From a checkpoint of a small autoregressive pixel model: arch transformer_decoder, layers 6.
Rows from block 2, named by matrix and row number. Rows with one number belong to one attention dimension. Each number is 200 + 30 x the weight over its row's rms, rounded and kept within 0 to 999. All counts start at 0. After the name is the row's rms in percent of the matrix's.
# q: attention query, key and value (stacked) (model.blocks.2.attn.qkv.weight, 720x256, the q third), inputs 0-127
# k: attention query, key and value (stacked) (model.blocks.2.attn.qkv.weight, 720x256, the k third), inputs 0-127
q.187,106,202,229,225,211,241,198,152,204,177,181,171,139,213,214,199,203,225,235,188,234,203,243,221,208,179,198,202,232,163,206,209,239,202,270,207,194,195,216,288,215,245,171,195,194,225,170,195,209,211,188,189,210,185,235,232,204,246,191,209,175,196,181,199,217,190,239,185,201,223,263,189,166,258,237,198,217,210,237,236,228,235,191,194,240,151,165,196,162,220,120,188,186,198,193,192,194,211,180,206,177,215,210,198,141,232,193,227,195,206,234,221,197,178,210,234,218,174,268,192,213,129,200,180,224,260,134,209,234
k.187,102,237,171,216,143,216,140,237,227,226,172,223,182,186,199,119,204,243,186,179,190,182,214,173,252,209,211,192,194,217,160,191,236,212,206,175,253,251,217,209,264,232,201,173,255,199,204,211,212,198,183,198,218,268,180,186,184,229,195,190,172,215,185,237,168,175,193,164,218,214,197,160,186,215,226,207,259,169,166,185,200,214,237,201,186,206,188,208,218,262,173,163,228,179,221,181,221,183,165,173,159,232,210,202,208,193,194,177,194,181,205,192,267,216,187,229,192,247,239,226,187,221,259,188,193,212,248,163,202
q.188,093,183,208,186,240,211,203,217,212,248,173,204,234,180,229,228,210,225,192,193,207,217,145,201,191,185,187,173,175,208,204,208,190,212,158,174,165,163,206,164,219,170,219,163,228,154,156,177,220,168,221,237,183,269,170,207,169,225,186,193,133,221,245,192,208,268,176,153,187,197,173,205,190,212,222,188,208,229,197,190,168,190,195,221,171,199,233,221,234,180,202,258,159,215,195,188,218,219,251,244,258,200,175,165,191,147,233,241,197,202,228,168,228,211,154,190,204,286,203,195,247,181,202,198,176,219,186,186,229
k.188,101,267,216,212,247,245,176,249,226,211,138,228,168,214,185,165,244,182,158,194,186,206,226,186,189,196,167,187,206,192,165,159,234,194,239,206,177,244,221,218,261,225,145,216,259,158,228,132,222,160,171,201,215,208,202,196,225,223,214,194,182,212,217,163,187,154,178,215,267,226,243,229,125,173,201,194,214,171,153,195,186,191,208,176,213,164,191,180,223,194,171,207,190,191,218,227,173,175,204,181,209,214,240,163,126,125,227,210,182,193,219,219,208,210,231,240,197,243,179,185,150,176,207,206,216,253,217,175,239
q.189,095,195,176,241,218,209,221,254,210,199,221,221,170,205,218,254,217,154,225,162,211,216,189,183,204,243,219,196,206,213,254,219,212,239,176,208,168,166,236,140,180,127,205,165,132,228,269,256,188,185,290,242,195,199,204,231,163,224,200,216,223,212,279,158,183,210,190,189,216,191,212,238,185,187,245,200,218,167,181,200,203,184,224,213,259,153,194,175,191,186,231,235,181,166,190,240,215,200,208,205,199,185,151,173,216,241,201,181,196,230,209,208,206,194,160,225,181,197,167,157,203,177,236,222,204,241,208,171,260
k.189,096,169,166,250,184,208,205,201,162,222,206,173,179,171,229,193,177,262,172,273,182,211,159,186,222,238,175,217,221,194,195,173,210,206,198,198,169,181,200,216,175,200,235,203,184,174,161,182,218,138,181,215,210,248,197,193,178,186,229,173,198,210,210,163,211,173,231,216,152,154,227,167,165,202,230,141,251,230,175,230,194,216,199,178,192,152,154,193,235,258,241,158,175,230,221,196,207,184,197,241,243,181,200,171,176,161,200,202,172,187,196,193,167,221,189,232,228,228,262,237,201,227,187,249,176,211,161,195,248
q.190,106,175,231,203,195,244,235,164,170,228,185,231,194,242,190,151,170,192,222,222,202,182,190,197,170,221,225,184,232,184,192,153,232,156,246,221,183,198,208,239,149,213,257,202,189,229,238,206,203,128,246,186,157,227,238,203,218,266,205,204,211,219,183,183,214,267,161,148,218,223,223,220,210,171,189,223,252,207,269,180,158,189,199,165,148,242,217,189,243,180,220,245,238,177,197,216,236,174,189,231,207,234,148,183,162,246,163,160,166,205,226,206,148,174,138,180,148,187,162,201,193,227,201,235,229,178,251,176,209
k.190,099,144,209,166,186,219,209,213,204,180,206,208,180,156,209,188,244,193,230,131,222,183,184,202,137,250,215,225,201,197,281,201,236,200,196,187,222,206,180,180,204,170,179,221,216,186,231,232,238,177,177,223,175,225,197,214,240,235,215,251,216,191,202,190,192,141,181,193,157,256,210,191,151,214,232,182,214,238,189,186,211,209,125,155,192,204,205,212,242,209,187,209,243,224,160,224,156,200,175,224,141,167,177,196,220,190,186,97,201,196,221,242,155,214,224,182,215,227,213,200,172,197,195,178,194,189,220,172,269
q.191,107,191,250,163,176,212,171,189,245,187,207,161,197,238,215,154,158,228,177,211,177,212,166,208,201,162,153,201,276,194,162,219,163,192,206,200,189,160,233,209,237,185,215,188,214,176,221,181,198,194,220,188,242,263,237,152,211,188,163,154,144,209,209,173,159,156,217,174,207,129,190,207,156,146,198,183,218,238,180,196,229,209,184,224,207,214,194,180,177,225,173,204,233,226,188,213,210,146,215,185,177,171,210,127,207,162,218,212,198,137,212,218,248,191,217,198,229,207,140,244,257,218,213,179,153,201,200,190,150
k.191,111,208,196,175,226,264,181,208,164,252,179,208,165,171,229,205,142,188,154,234,214,159,175,197,176,150,199,199,259,231,170,175,214,226,225,232,176,229,244,194,177,166,199,205,195,202,248,191,161,257,219,199,167,227,204,201,201,202,210,190,231,223,226,196,183,105,213,202,182,179,190,132,241,188,181,254,175,123,175,198,151,157,193,188,186,180,210,218,202,233,210,268,147,269,243,209,234,215,206,178,189,215,207,210,234,216,179,230,219,158,217,211,199,248,198,190,191,205,137,224,219,194,162,178,171,168,193,242,188
q.192,094,214,218,223,205,230,217,177,217,227,166,225,194,248,207,205,232,237,151,232,203,191,202,180,211,207,159,203,196,178,195,191,225,197,194,201,216,162,194,218,188,184,164,219,198,236,226,169,226,231,245,225,221,169,209,186,211,182,200,179,234,225,248,185,239,236,175,164,181,199,110,231,233,259,233,218,224,180,161,231,208,216,238,154,180,244,215,136,193,223,217,252,205,210,204,237,211,165,140,200,205,175,257,144,155,184,227,241,177,192,205,207,181,194,260,233,168,179,198,182,192,195,203,196,244,194,218,235,218
k.192,096,171,203,192,154,218,193,193,135,211,182,187,138,232,187,201,166,238,198,277,197,196,194,237,248,232,167,226,168,211,208,228,191,141,181,205,200,265,204,222,220,247,187,228,203,217,175,177,190,181,205,243,216,199,172,224,170,198,216,202,232,135,179,176,227,224,193,174,212,150,206,207,238,239,233,215,248,200,203,212,210,181,216,174,227,218,212,216,164,189,184,219,191,267,221,247,203,168,187,249,224,252,200,166,146,112,243,241,223,205,182,211,211,257,242,160,231,220,176,216,231,217,200,216,165,183,228,195,233
q.193,095,220,208,181,164,256,197,195,205,218,185,196,190,214,164,186,275,219,136,228,204,245,201,179,132,181,145,219,155,129,178,184,217,235,208,210,184,219,166,226,194,269,239,202,190,175,179,187,222,172,223,198,180,207,220,199,181,201,138,164,250,169,197,210,207,172,193,245,183,223,232,177,198,194,209,190,253,141,173,201,194,215,195,223,217,176,170,210,156,223,199,188,224,245,207,229,166,163,213,218,203,197,199,181,200,161,230,237,161,136,173,213,152,203,219,173,225,157,226,204,179,157,177,204,207,229,198,150,188
k.193,108,201,152,145,158,152,155,202,229,201,192,231,170,188,188,199,230,228,166,199,231,274,158,206,195,188,234,237,192,175,216,216,231,193,166,191,213,215,208,192,181,201,148,212,229,175,213,210,228,188,180,158,215,204,176,220,162,205,213,166,165,224,151,216,179,193,223,204,143,193,170,192,152,220,178,214,186,233,223,186,170,209,167,211,177,208,179,207,203,159,175,174,197,205,173,221,200,164,217,171,176,241,183,246,241,208,270,197,152,217,222,258,246,251,210,187,191,144,203,176,153,228,202,225,222,220,223,226,86
q.194,099,204,170,252,147,204,183,224,149,220,212,200,154,277,179,165,177,268,191,223,187,170,162,211,182,209,132,209,193,167,190,194,196,179,194,230,234,139,164,175,192,243,222,150,175,169,167,136,203,224,219,192,197,235,235,201,167,201,189,179,191,104,182,141,225,208,162,149,167,153,161,191,214,180,216,200,178,213,191,185,194,173,199,169,201,165,219,215,221,225,216,205,198,187,233,233,183,152,176,176,178,250,176,176,200,157,208,221,247,191,199,238,164,276,202,183,232,194,225,167,250,183,163,190,198,196,178,177,199
k.194,106,188,205,166,187,188,190,233,219,208,196,181,197,211,219,167,217,182,210,189,213,251,189,201,220,228,235,181,199,191,259,182,138,135,171,233,233,208,197,182,191,226,193,199,157,181,178,250,218,218,219,255,245,263,162,214,155,176,242,204,156,201,231,193,190,218,216,166,159,200,217,182,176,213,223,166,180,226,209,170,175,212,192,234,180,214,160,179,165,216,216,218,220,173,209,182,227,195,256,155,196,166,180,254,216,232,241,152,179,169,173,184,196,177,157,225,175,232,190,209,154,234,276,188,185,202,176,231,187
q.195,096,197,203,255,215,153,199,246,185,233,216,178,201,200,223,170,253,181,235,124,262,203,198,189,195,146,145,189,214,226,278,204,192,251,243,201,204,177,193,195,172,226,172,191,203,206,212,232,198,219,174,179,171,161,164,219,212,157,185,210,246,196,127,166,242,205,207,225,248,190,210,223,164,181,161,241,177,195,237,202,253,206,242,223,240,186,205,188,164,185,201,249,199,168,186,178,204,208,244,190,189,234,222,203,175,161,155,212,228,211,185,258,204,232,189,207,161,175,180,193,215,197,173,220,164,199,177,174,279
k.195,095,166,220,159,217,220,223,180,200,236,202,181,231,243,174,164,207,269,201,204,185,194,249,177,174,233,214,214,216,193,174,155,195,214,268,214,197,142,144,220,217,219,223,215,224,185,178,175,183,214,220,192,269,210,221,203,229,176,186,198,209,204,179,204,248,239,189,181,183,160,244,221,201,264,204,167,251,247,210,207,181,245,207,203,198,182,165,228,206,197,201,193,218,211,222,222,162,176,191,217,240,215,201,181,183,172,162,198,234,185,163,167,215,217,176,233,250,171,241,228,206,186,216,195,226,117,159,199,190
q.196,090,245,202,197,178,283,218,212,229,239,174,166,205,163,212,173,229,203,267,235,207,203,182,249,184,188,246,228,215,205,234,209,190,173,160,201,213,200,122,180,195,203,165,178,234,178,234,209,239,188,218,200,222,225,188,196,165,239,242,176,262,179,163,180,188,190,176,226,186,188,173,172,188,155,194,174,209,209,249,205,217,189,204,147,203,155,185,219,136,176,254,202,222,186,197,278,222,207,152,206,236,239,147,148,184,192,188,182,168,198,212,210,181,222,173,198,266,184,227,193,204,148,207,216,145,169,165,219,184
k.196,090,197,186,214,229,161,194,217,253,197,251,226,209,230,134,257,166,201,233,234,222,160,141,282,248,234,203,202,190,228,229,168,151,194,142,223,179,196,228,190,204,186,148,192,212,169,228,206,266,190,183,197,241,196,175,202,186,218,211,226,160,208,169,126,187,183,189,211,220,223,236,167,161,218,192,177,211,194,212,189,190,182,190,217,162,240,207,192,197,213,201,204,166,166,228,195,182,223,199,208,222,189,237,190,193,241,204,171,146,227,194,236,208,178,185,123,129,209,206,150,213,194,227,159,154,183,151,195,175
q.197,096,219,180,229,191,194,191,186,208,159,202,119,212,189,190,208,234,234,242,193,173,199,175,248,139,214,249,189,222,219,252,195,153,190,226,203,205,171,240,228,206,219,202,202,184,195,207,164,199,183,225,235,223,197,197,230,153,200,189,201,221,213,189,162,195,219,218,147,146,248,230,217,151,171,187,245,220,239,221,196,190,179,217,187,210,236,159,179,216,180,178,204,220,204,192,271,193,220,192,175,186,197,245,240,218,132,180,241,262,206,143,243,175,192,199,176,236,173,220,186,229,194,125,180,190,205,236,275,236
k.197,093,150,232,180,196,186,219,210,256,146,209,184,229,179,197,202,218,192,194,134,215,241,182,132,186,211,252,221,258,163,167,210,225,167,229,212,175,241,168,156,186,180,214,179,237,172,149,202,177,181,141,214,176,133,200,179,164,241,211,175,206,211,185,218,151,238,226,188,156,233,157,200,209,136,184,208,160,181,168,183,217,251,175,248,162,229,196,225,163,162,208,157,210,176,196,214,144,198,194,208,250,195,180,174,226,114,195,237,166,170,168,183,228,185,167,201,193,179,205,209,208,234,177,152,162,211,196,169,173
q.198,106,181,167,156,178,179,215,177,192,212,215,213,228,202,221,179,145,198,230,199,195,228,190,224,192,158,194,197,232,151,186,236,216,225,242,165,176,216,199,276,251,139,191,187,159,227,182,246,143,185,170,158,231,157,197,216,267,233,160,225,231,211,166,195,241,225,203,162,227,206,210,221,184,128,192,232,240,243,226,213,171,237,199,175,218,182,213,194,153,242,236,175,168,250,242,158,206,241,240,274,228,150,208,184,239,178,221,252,187,195,174,139,179,276,229,201,208,227,225,183,220,171,235,257,118,221,199,229,156
k.198,100,206,147,202,169,164,205,172,186,210,215,209,243,222,211,224,84,188,186,242,184,238,140,181,195,204,168,230,153,178,187,220,207,174,230,217,195,216,203,183,220,217,253,163,173,200,164,211,192,194,215,193,187,174,174,184,207,200,192,207,245,216,124,188,171,260,166,193,172,236,150,183,243,210,250,175,148,189,235,183,251,188,210,155,224,216,241,235,214,175,225,133,206,220,195,177,166,178,183,226,250,215,174,170,180,189,205,239,233,195,147,201,144,256,214,205,199,164,177,227,222,167,230,219,178,166,191,148,230
q.199,106,164,186,176,205,214,197,225,185,163,200,210,142,146,250,231,189,163,188,162,209,174,224,188,186,186,242,154,229,225,172,199,127,216,180,206,179,176,147,220,243,183,132,182,201,131,246,203,243,228,203,214,154,220,185,138,224,176,207,212,177,181,228,182,215,168,237,195,177,197,232,234,185,244,218,209,139,212,189,210,192,211,199,221,219,218,227,239,210,261,226,204,167,201,137,189,214,179,179,131,236,199,198,246,193,216,189,217,221,176,211,173,162,226,180,184,219,179,244,223,199,191,219,189,127,199,220,166,182
k.199,091,192,226,250,222,162,210,196,187,142,222,169,230,236,184,218,192,216,224,194,212,208,151,249,203,187,190,192,193,185,197,179,172,235,205,203,170,215,211,225,199,171,172,181,215,187,153,208,172,232,234,161,214,140,189,183,156,225,153,155,211,244,165,180,219,192,277,219,185,190,198,218,168,210,174,224,194,214,235,200,182,190,229,232,210,227,216,246,213,188,214,139,212,229,198,211,174,232,207,196,239,220,262,154,188,205,213,197,212,171,209,165,150,208,252,166,178,172,271,189,217,223,184,195,165,254,225,201,178
q.200,092,153,158,210,198,145,186,222,252,161,214,248,160,222,179,173,141,174,160,227,159,211,190,188,195,151,240,205,204,179,229,227,161,224,186,243,250,239,192,151,186,179,157,217,189,238,205,218,215,162,197,223,191,194,165,221,169,174,205,184,186,226,156,179,210,199,166,203,210,150,204,243,216,156,183,223,242,200,168,194,200,184,204,213,193,194,205,210,200,255,170,176,258,250,181,172,200,233,193,197,178,194,213,259,206,227,187,184,233,183,157,169,157,190,191,219,222,194,221,182,210,204,182,225,217,208,159,249,167
k.200,097,203,186,242,153,181,191,192,129,230,233,218,206,209,173,190,195,218,155,256,224,177,186,247,241,147,184,241,216,196,199,193,217,203,207,159,216,235,189,204,163,193,182,170,190,243,209,223,226,223,225,239,194,232,239,185,161,204,187,204,225,164,220,223,181,212,187,209,163,232,146,128,261,181,213,208,222,230,193,183,196,255,193,178,213,233,195,211,176,213,218,179,225,183,206,180,205,221,197,164,194,225,208,193,189,206,231,157,187,183,188,178,200,278,232,196,226,195,215,145,161,252,152,217,164,250,182,252,172
q.201,108,187,190,200,219,204,171,166,196,217,202,163,156,230,204,203,194,195,164,166,216,185,184,251,167,260,210,197,238,193,266,187,200,196,200,187,243,220,220,258,210,180,177,284,199,204,197,196,202,209,126,177,290,218,143,173,194,245,187,257,221,200,190,228,214,147,214,222,194,227,226,169,153,203,179,250,211,157,215,130,181,213,215,245,164,175,159,197,238,217,218,156,219,230,159,210,192,220,204,159,162,163,197,220,198,191,248,172,175,207,183,252,219,176,217,165,92,258,201,155,155,211,228,247,151,196,233,193,185
k.201,090,189,206,217,190,253,188,230,191,190,239,154,160,176,185,212,211,209,216,209,210,149,187,227,134,221,191,127,182,261,219,164,188,214,234,203,190,185,243,193,196,173,159,205,249,191,255,250,181,219,247,217,194,226,178,155,197,180,189,209,210,177,206,210,204,233,261,260,162,205,175,130,210,209,179,185,201,221,134,160,239,254,238,171,167,180,223,211,234,211,231,238,170,171,171,163,207,252,189,172,224,211,250,185,149,166,171,262,241,176,215,247,177,199,192,218,205,182,205,175,154,198,277,167,192,218,249,204,154
q.202,108,263,184,149,170,162,195,206,233,222,193,121,219,192,202,223,194,205,252,250,165,217,238,193,166,223,192,215,171,181,217,214,185,163,191,237,245,188,174,165,232,216,219,151,262,197,181,217,215,170,208,179,194,230,246,231,203,181,221,226,199,183,158,177,235,206,236,235,167,188,188,204,230,187,190,196,193,238,229,146,199,174,151,145,164,196,138,174,221,220,180,211,176,214,194,261,193,159,193,161,196,200,209,212,224,206,181,189,150,221,192,235,214,167,223,162,152,219,160,238,221,249,213,236,188,188,238,183,192
k.202,114,184,181,194,216,170,179,241,209,175,238,273,174,160,195,228,194,169,249,188,231,189,203,207,250,200,230,167,158,229,196,194,237,179,193,214,179,178,243,189,223,135,159,223,211,210,167,224,195,234,176,251,191,215,166,183,197,144,205,199,188,226,175,216,127,214,211,179,213,221,210,161,146,208,251,210,120,151,225,156,226,187,188,234,225,218,216,195,204,190,216,257,185,192,197,144,211,221,191,209,145,226,170,203,233,243,204,176,199,210,173,197,232,225,217,158,135,200,130,186,201,233,205,225,252,187,205,209,179
q.203,120,185,203,215,175,265,166,227,235,251,143,200,212,221,178,173,235,180,192,183,168,182,176,196,227,246,184,165,173,179,225,194,151,196,245,219,208,173,148,136,130,186,138,208,197,250,251,162,259,193,229,227,216,232,203,211,184,243,197,171,228,249,177,185,183,286,193,191,181,181,171,209,243,201,170,155,195,184,143,221,223,251,164,153,206,188,207,220,229,160,254,217,210,184,148,196,197,171,187,184,181,164,161,183,242,181,165,204,212,215,161,231,221,193,173,125,205,209,177,165,263,174,188,177,256,185,172,230,220
k.203,082,216,191,165,203,187,180,224,253,233,112,209,246,197,195,195,176,168,170,270,181,202,251,174,201,187,193,184,148,208,178,179,222,211,200,168,174,244,184,191,187,219,178,185,275,224,190,186,227,197,208,193,176,187,182,213,164,203,179,156,174,209,235,214,240,195,202,186,187,241,182,213,204,206,173,189,244,210,210,280,232,195,154,192,255,235,195,153,242,160,218,189,247,247,197,153,203,207,207,178,212,232,206,217,203,207,205,200,213,209,147,210,208,284,260,230,229,205,195,192,151,220,283,163,182,209,197,189,178
q.204,108,211,185,190,163,192,186,169,221,185,216,163,175,219,211,223,175,232,153,177,191,197,277,191,166,233,229,182,209,232,172,213,173,253,188,207,252,188,224,255,185,208,220,193,166,225,207,189,228,182,185,150,201,168,244,239,206,270,237,227,205,145,246,210,232,194,200,225,187,206,232,232,284,223,198,177,220,241,229,204,191,259,184,180,232,211,195,218,196,182,186,229,215,190,184,227,247,197,136,230,217,160,161,217,202,167,188,154,223,219,191,186,183,208,188,213,216,222,214,244,215,148,194,165,128,181,181,172,218
k.204,109,191,172,210,166,184,190,201,241,183,224,167,124,217,216,179,227,203,185,200,211,219,225,213,200,238,186,248,167,186,207,259,195,174,147,210,230,171,202,177,195,220,173,172,181,213,174,146,198,183,164,165,211,250,206,222,164,183,227,193,203,91,170,228,226,235,225,211,203,163,197,202,244,205,162,181,201,187,204,195,163,195,152,184,166,187,197,188,195,223,174,210,216,187,230,188,243,171,210,188,216,199,174,199,200,201,221,197,197,133,219,233,203,197,135,204,220,209,231,212,171,243,204,202,161,170,179,185,183
q.205,091,219,175,194,129,200,198,202,198,202,188,205,209,243,227,184,211,200,202,186,127,190,236,166,228,115,236,148,214,205,255,199,158,235,221,224,224,151,229,184,199,237,206,173,202,159,231,178,256,177,168,206,190,247,190,206,225,198,194,206,185,167,229,211,226,161,212,209,206,197,222,195,234,210,205,201,173,250,140,233,196,241,156,218,219,157,249,213,203,258,91,203,193,186,165,199,183,239,204,199,184,148,210,191,222,177,146,190,220,184,240,212,212,179,217,212,175,146,227,185,181,202,182,228,179,237,187,173,244
k.205,089,231,190,218,208,177,214,191,163,222,178,184,217,191,168,244,182,203,173,190,187,182,250,168,192,226,171,192,197,210,231,247,176,162,216,162,218,167,179,212,196,157,222,213,201,159,234,253,223,192,154,210,236,213,173,262,221,189,228,203,176,179,205,141,208,170,186,201,222,166,206,222,234,249,109,218,172,269,176,220,216,206,162,232,169,165,183,222,205,177,184,214,186,169,196,183,193,185,225,190,165,198,164,224,197,171,200,256,240,158,204,182,154,195,128,146,221,114,188,263,165,194,215,265,166,187,219,230,240
q.206,089,173,206,235,221,163,170,183,165,193,167,234,196,208,209,166,201,232,159,219,164,189,172,218,189,161,161,221,166,163,169,213,226,175,243,229,183,221,196,135,248,190,217,163,208,212,167,178,216,144,240,187,184,165,161,137,180,197,174,203,217,159,223,163,227,171,209,193,214,237,153,216,197,206,144,205,211,215,227,236,108,165,179,133,157,218,187,220,217,170,179,188,243,158,190,198,170,181,203,248,184,238,174,240,170,155,197,234,207,172,241,280,234,237,211,220,216,229,199,194,218,242,188,171,206,208,178,142,200
k.206,115,246,207,209,234,192,193,199,217,196,208,198,239,167,193,193,180,243,227,229,234,210,203,184,241,208,191,181,165,191,176,229,206,195,177,209,209,197,267,151,214,195,216,205,146,135,196,156,193,187,163,194,247,195,201,185,161,226,196,211,193,229,212,204,189,196,191,168,195,228,197,168,161,256,124,193,199,211,185,204,219,160,195,208,198,193,232,216,226,163,190,184,239,175,187,200,158,203,230,194,148,245,216,196,213,284,187,172,164,232,177,263,209,190,213,149,203,224,187,214,185,190,197,164,193,192,236,125,172
q.207,096,158,201,193,214,201,224,213,221,190,246,243,194,152,172,219,196,217,192,180,236,172,207,136,163,267,243,182,188,176,250,239,245,190,176,191,185,232,299,266,176,178,161,169,195,190,226,207,180,208,208,181,195,213,201,211,172,182,218,194,161,177,216,179,193,209,254,224,173,192,176,162,167,201,218,199,237,121,290,211,205,223,175,177,188,194,223,229,190,224,202,221,202,202,157,225,164,160,151,213,181,231,180,223,208,283,219,217,150,223,210,246,235,193,209,248,215,130,217,170,162,134,230,163,186,172,166,171,161
k.207,090,231,178,168,203,202,206,236,183,178,209,162,231,199,252,178,195,215,167,187,214,146,268,232,235,209,203,168,202,271,189,183,305,210,172,218,183,213,201,268,200,154,198,233,198,179,237,212,180,202,184,182,233,158,246,198,218,196,210,249,231,221,196,234,192,213,221,251,222,235,213,198,206,188,236,181,218,203,207,225,205,193,247,240,217,219,206,214,226,238,242,218,249,226,189,158,246,214,203,180,225,214,161,162,280,215,203,221,176,260,176,212,149,200,196,200,161,166,212,158,179,180,208,191,148,217,148,207,191
q.208,116,196,185,168,188,209,214,193,160,215,222,189,147,158,184,199,223,180,166,213,243,224,250,200,158,202,239,235,221,194,173,217,198,173,256,180,213,211,200,189,210,216,259,161,203,163,140,217,235,192,162,174,207,228,210,211,231,205,169,162,223,173,159,168,175,122,233,195,162,198,212,185,191,196,197,224,211,204,179,242,209,217,173,157,217,224,210,207,214,260,137,160,219,191,224,248,250,231,189,94,229,212,205,206,154,203,177,223,264,192,197,176,204,195,209,205,253,174,203,240,182,176,199,163,202,228,216,166,237
k.208,099,215,198,153,211,187,164,202,188,179,226,196,156,210,207,216,200,175,136,273,233,233,218,202,239,168,178,224,183,211,170,248,220,155,149,196,202,239,221,227,219,183,219,244,225,224,169,209,159,186,174,247,216,196,190,183,184,179,194,216,201,184,235,251,216,150,189,160,80,191,205,164,223,196,211,208,234,180,194,212,174,233,177,212,221,192,213,194,188,202,243,260,222,186,216,225,165,196,209,201,179,135,198,214,169,213,216,203,201,173,206,178,222,207,236,126,170,209,240,230,241,216,207,188,156,157,218,228,242
q.209,093,209,184,159,201,167,205,191,232,239,200,223,219,194,195,191,216,173,176,242,171,191,174,220,165,199,198,191,162,145,214,205,214,211,187,201,161,215,196,250,243,205,230,216,189,201,246,234,203,187,248,161,188,241,259,228,201,191,146,203,203,127,205,178,194,189,161,228,186,176,276,180,185,152,197,199,152,168,133,174,188,169,179,184,191,222,192,173,222,181,214,222,176,194,199,183,221,205,222,187,215,198,240,197,183,213,196,225,189,215,158,240,141,197,229,183,184,195,197,142,211,248,230,174,216,204,212,248,209
k.209,094,188,204,292,169,160,217,177,219,204,201,158,164,233,199,193,153,186,130,249,229,183,177,211,223,196,205,265,141,218,184,182,203,182,188,245,164,222,208,251,214,212,185,183,200,268,200,184,210,198,226,230,194,199,203,244,187,163,193,183,174,142,261,211,205,160,223,196,221,137,195,215,218,175,210,203,218,166,185,182,185,229,266,209,194,225,193,233,193,148,188,197,227,206,210,185,245,164,220,163,217,173,172,198,179,191,199,207,206,211,211,234,174,257,175,135,239,182,183,157,231,234,199,164,261,197,238,167,202
q.210,090,182,175,192,192,214,200,161,177,218,207,216,170,196,257,156,201,183,218,210,228,174,202,199,237,185,217,209,194,148,208,215,240,191,218,215,201,196,262,173,211,120,232,236,220,177,188,221,176,175,162,254,238,243,188,247,215,196,270,165,188,188,166,217,195,226,190,146,239,146,149,210,186,176,228,200,212,185,147,178,174,199,211,202,263,166,223,198,153,133,178,217,169,193,219,173,227,249,194,218,203,258,180,153,264,150,190,187,145,232,213,198,240,201,193,200,205,224,204,139,212,212,202,195,210,186,224,190,235
k.210,099,249,168,282,186,226,225,229,205,234,186,218,164,160,188,212,223,176,211,158,222,153,247,191,243,200,146,179,196,273,174,218,259,216,208,178,146,229,224,206,173,194,171,241,174,250,207,198,138,212,174,223,197,176,156,237,227,211,189,213,246,230,193,153,177,192,226,260,194,144,182,206,203,195,177,221,221,173,176,223,247,194,225,237,246,224,254,159,172,193,213,175,130,210,191,160,222,216,197,152,166,194,207,217,195,237,195,245,216,206,196,199,204,199,204,226,157,229,160,171,176,183,218,192,195,164,203,189,246
q.211,091,200,221,232,210,189,188,173,196,197,181,174,259,192,153,207,201,134,192,195,203,189,212,168,148,137,239,172,229,210,158,189,249,185,186,206,208,155,277,200,174,217,219,203,165,223,190,207,206,199,231,257,222,269,193,174,194,229,179,212,241,173,179,177,222,206,170,252,237,288,229,203,210,192,247,206,223,134,187,206,220,168,206,210,217,200,158,202,166,201,232,225,117,161,235,246,202,214,176,248,170,134,226,152,157,213,173,225,216,247,219,155,228,178,231,215,223,199,218,184,224,228,223,175,203,204,149,204,276
k.211,104,184,196,210,167,219,204,186,163,214,166,201,179,161,169,207,187,204,216,189,147,237,192,142,228,189,204,209,197,214,207,225,243,242,200,160,235,184,224,246,154,302,225,135,143,175,212,243,198,203,187,190,193,217,197,223,227,168,166,197,181,169,225,148,201,220,226,153,212,157,199,208,275,213,203,202,176,178,186,191,213,190,252,232,182,169,199,159,259,240,221,209,235,200,212,149,215,207,191,152,225,186,160,153,250,177,198,217,260,232,162,166,223,160,180,184,248,187,186,169,227,205,197,161,228,250,190,161,219
q.212,108,185,236,140,202,162,192,200,188,242,173,206,169,271,216,230,210,212,201,220,206,214,209,171,265,161,210,210,186,206,181,218,240,218,222,178,165,208,243,212,236,178,212,206,174,198,167,223,186,235,237,237,164,261,208,134,241,211,213,212,166,208,196,196,217,135,185,205,184,179,187,181,162,233,167,168,207,167,194,220,207,203,201,183,202,157,206,139,206,207,190,221,218,209,157,193,232,212,144,159,200,198,170,178,201,222,255,177,209,200,225,182,189,214,162,240,254,200,237,250,201,191,223,175,150,155,225,140,261
k.212,092,229,193,188,136,238,198,222,250,270,170,194,245,211,197,148,163,209,187,234,191,157,174,183,233,183,216,250,157,214,141,232,217,220,188,180,228,175,205,176,175,230,212,199,180,160,190,254,175,201,173,165,192,190,270,199,259,254,218,222,186,200,181,216,209,207,174,175,198,162,134,166,165,247,248,249,178,230,103,200,244,180,230,186,208,227,185,161,249,174,169,192,187,182,208,232,228,180,203,219,159,223,173,192,181,215,192,220,219,209,194,211,248,251,134,208,195,217,200,227,257,214,231,202,184,219,232,154,164
q.213,097,218,190,193,214,174,197,205,235,215,187,183,153,257,219,156,216,190,239,186,217,202,183,229,183,193,203,214,250,182,207,247,223,202,208,196,283,167,178,247,224,212,231,207,191,191,195,207,193,211,193,193,203,202,177,198,202,203,168,165,220,175,169,239,154,165,191,179,213,257,215,198,230,169,196,194,207,208,284,210,234,283,210,246,197,182,212,181,193,161,201,169,246,193,248,153,209,187,205,170,162,209,178,221,258,205,212,165,161,266,174,155,206,203,256,176,195,175,194,212,181,219,175,192,147,203,202,209,168
k.213,097,220,169,213,166,180,202,211,203,187,170,232,195,155,235,212,200,166,202,147,218,200,217,222,196,259,221,156,248,201,199,188,226,250,157,214,288,254,223,256,208,228,241,241,210,217,205,219,204,236,199,153,230,206,192,202,252,205,205,203,223,212,190,229,111,178,219,184,170,203,211,146,236,226,207,209,195,210,144,251,256,266,198,189,213,235,253,197,218,219,194,166,264,218,204,173,215,224,237,166,199,212,212,173,215,219,202,165,155,230,249,184,205,178,225,177,199,184,203,133,228,224,174,215,197,188,189,231,180